{"decoder_positions": "learned", "learning_rate": 0.0064, "adamw_lr_other_params": 0.00085, "max_steps": 8700}
Rows from block 2 of the image encoder, named by matrix and row number. Each number is 128 + 24 x the weight over its row's rms, rounded and kept within 0 to 255. All counts start at 0.
# convs2: project pointwise conv (encoder.blocks.2.convs.2.weight, 16x64x1x1), inputs 0-63
convs2.0 [128 148 128 128 177 128 106 151  77 134 128 146  37 115 129 128 128 120 166 120 145 128 120 128 108 127 128 164 126 126  96 128 128 128 160 110 142 128  89 175 113 128 154 128 134  99 107 153 170 148 128 130 132 128 128 128  88 161 128 128 186 138 128 154]
convs2.1 [128 109 137 162 113 134 179 142 128 128 128 128 128 140 128 135  94 101 128  69 128 113 105 158 122 117 141 128 188 192 142 152 128 143 130 153 152 128 161  81 128 142 128 136 177 157 145 164 128 114 140 112 131 113 128 163 128 137 128 140  73 162 133 130]
convs2.2 [153 128 147 130 183 128 117 171 104 128 158 121  68 115 116 170 115  79 149 128 142 126 126 120 128 128 128 115 137 128  99 128 120 128 141 108  85 154 131  90 165 128 159 165 160 110 114 163  96 146 128 128 171 144 128  84 128  95 114  95 116 117 143 121]
convs2.3 [114 142 168 136 169 128 110 176 128 128 128 128 129 128 125 128 103 157 167 148 117 181 134  93 109 128 128 128 138 118 128 157 148  97 127 140 128 128 131 118 128 138 128 103 128 128 118 141 169 128 128 112 128  54 131 128 155 131 128  89  50  88  89 140]
convs2.4 [128 107 143 152 120 129 204 105 128  85 128 128 128 121 128 128 109  99 118 100  87 128  97 128 128  90 142 155 166 125 128 146 128  91 128 120 101 140 112  83 113 143 111  98 128 121 139  83 107 155 130 100 130 163 139 138 110  96 118 128 193 138 143 106]
convs2.5 [149 176 128  61 137 132 100 150 128 128 128 177 167 166 120 143 128 136 128 138 140 147 122 128 175 128 154 106 117 128 121  97 107 128 173 139 142 128 128 150 131 138 128 131 128 144 120 122 169 121  99 163 120 128 127 117 122  91 150 171 154 117 119  58]
convs2.6 [108 174 114 128 160 100 107 141 172 117 128 145  89 128 113 125  68 100 179 178 128  94 128 128 110 128 107 107 128 166 137  73 151 147 128 114  96  95 116 128 122 128 116 109 111 128 128 128 138 104 128 132 128 128 117 102 142 154 128 137 170 128  76 115]
convs2.7 [105 177 128 103 128 128 111 164 128 148 167 133 128 151 128 120 121 111 188 154 128 177 156 128 142 151  81 120  87 117 147 128 155 150 131 128 128  99 163 128 113 128 147 128 128 176 128 185 107 128 128 149 128  98 133 156 128 128 128 128 141 128  75 165]
convs2.8 [159 117 147 144 167 128 128 153 128 135 139 163  90 128 119 103  90 142 128 102 128  78 163 112 128  93 113 128 168 152 102 195 133 138 119 164 128 130 160 103 154 105 128 144 128 150 128 133 128 124 114 151 148 111 115  89  83 128 159 132 177 128 158 128]
convs2.9 [128 113 128 150 166  97 128 127 137 128  86  99 100 128 124 128 113 128 128 143 107 152 146 152 109 128 145 151 144  85 157 171  95  62 128 128 128 149  67  76  95 128 121 128 128 128 128  86 136 128 128 128 128 155  96 115  73 128 128 108 128 143 159 137]
convs2.10 [138 101 138 128 128 128 127 119 128 140 116 108 119 128  86 190  83  86 128  91 128 128 139  85 128 113 209 129  96 155  94 128 115 128 148 141 128 128 104 156 103 160 128 124 128 171 115 120 128 128 143 149 128  84 138 109 128  92 168 116 107 128 147 128]
convs2.11 [141  86 102 128 108 178 148  50  88 122 128 128 108 128 114 157 141 119 122 117 150 110 123 128  60 128 128 138 100 107 128 128 128 173 116 128 128 128 123  90 153 128 111 159 127 135 123 105  90 128 114 103 128 106 109 131 152 109 154 184 128 115 128 108]
convs2.12 [144 107 128 128  93 128 128 151 120  88 128 114 100 152 150 173 128 143 193 173 128 130 150 113 128 142 142 128  94  91 111 128 128 128  78 128 128  97 128 162 108 120  71  97 128 120 104 100 110 161 132 135 107 128 128 105 142 183 103 136 147 130 128 158]
convs2.13 [165 128 128 128 128 128 128 121 121 128 122 128 149 140 157 130 168 158 117 134 128 128 127 183 183 128 128  75  83 169 128 108 119 128 128 128 156 122 196 128 143 128 128 128 128 134 128 149 128 128  84 139 134  66 143 128 141 143 128 110 154 128  82  80]
convs2.14 [128 167 108 166 140 109 128 128 147 104 139 152 128 167 156 156 215 172 139 159 128  97 129 103 137 126 128  93 139 128 126  84 128 108 128 128 149 105 168 128 111 107 145 145 114  63 152 134 128 128 123 134 125 103 112 128 156 164 147 128 131 128 128 115]
convs2.15 [112 128  98 137 110 128 127 134 128 128 128 116 179  83  85 116 128 139 128 145 165 128 149 111 106 130  95 128 145 186 163  86 128 175  95 128 114 128 128  96 131 128 128 133 124 174 114 152 139 132 159 144  62 119 103 149 128 108  80 128 135 108 128 144]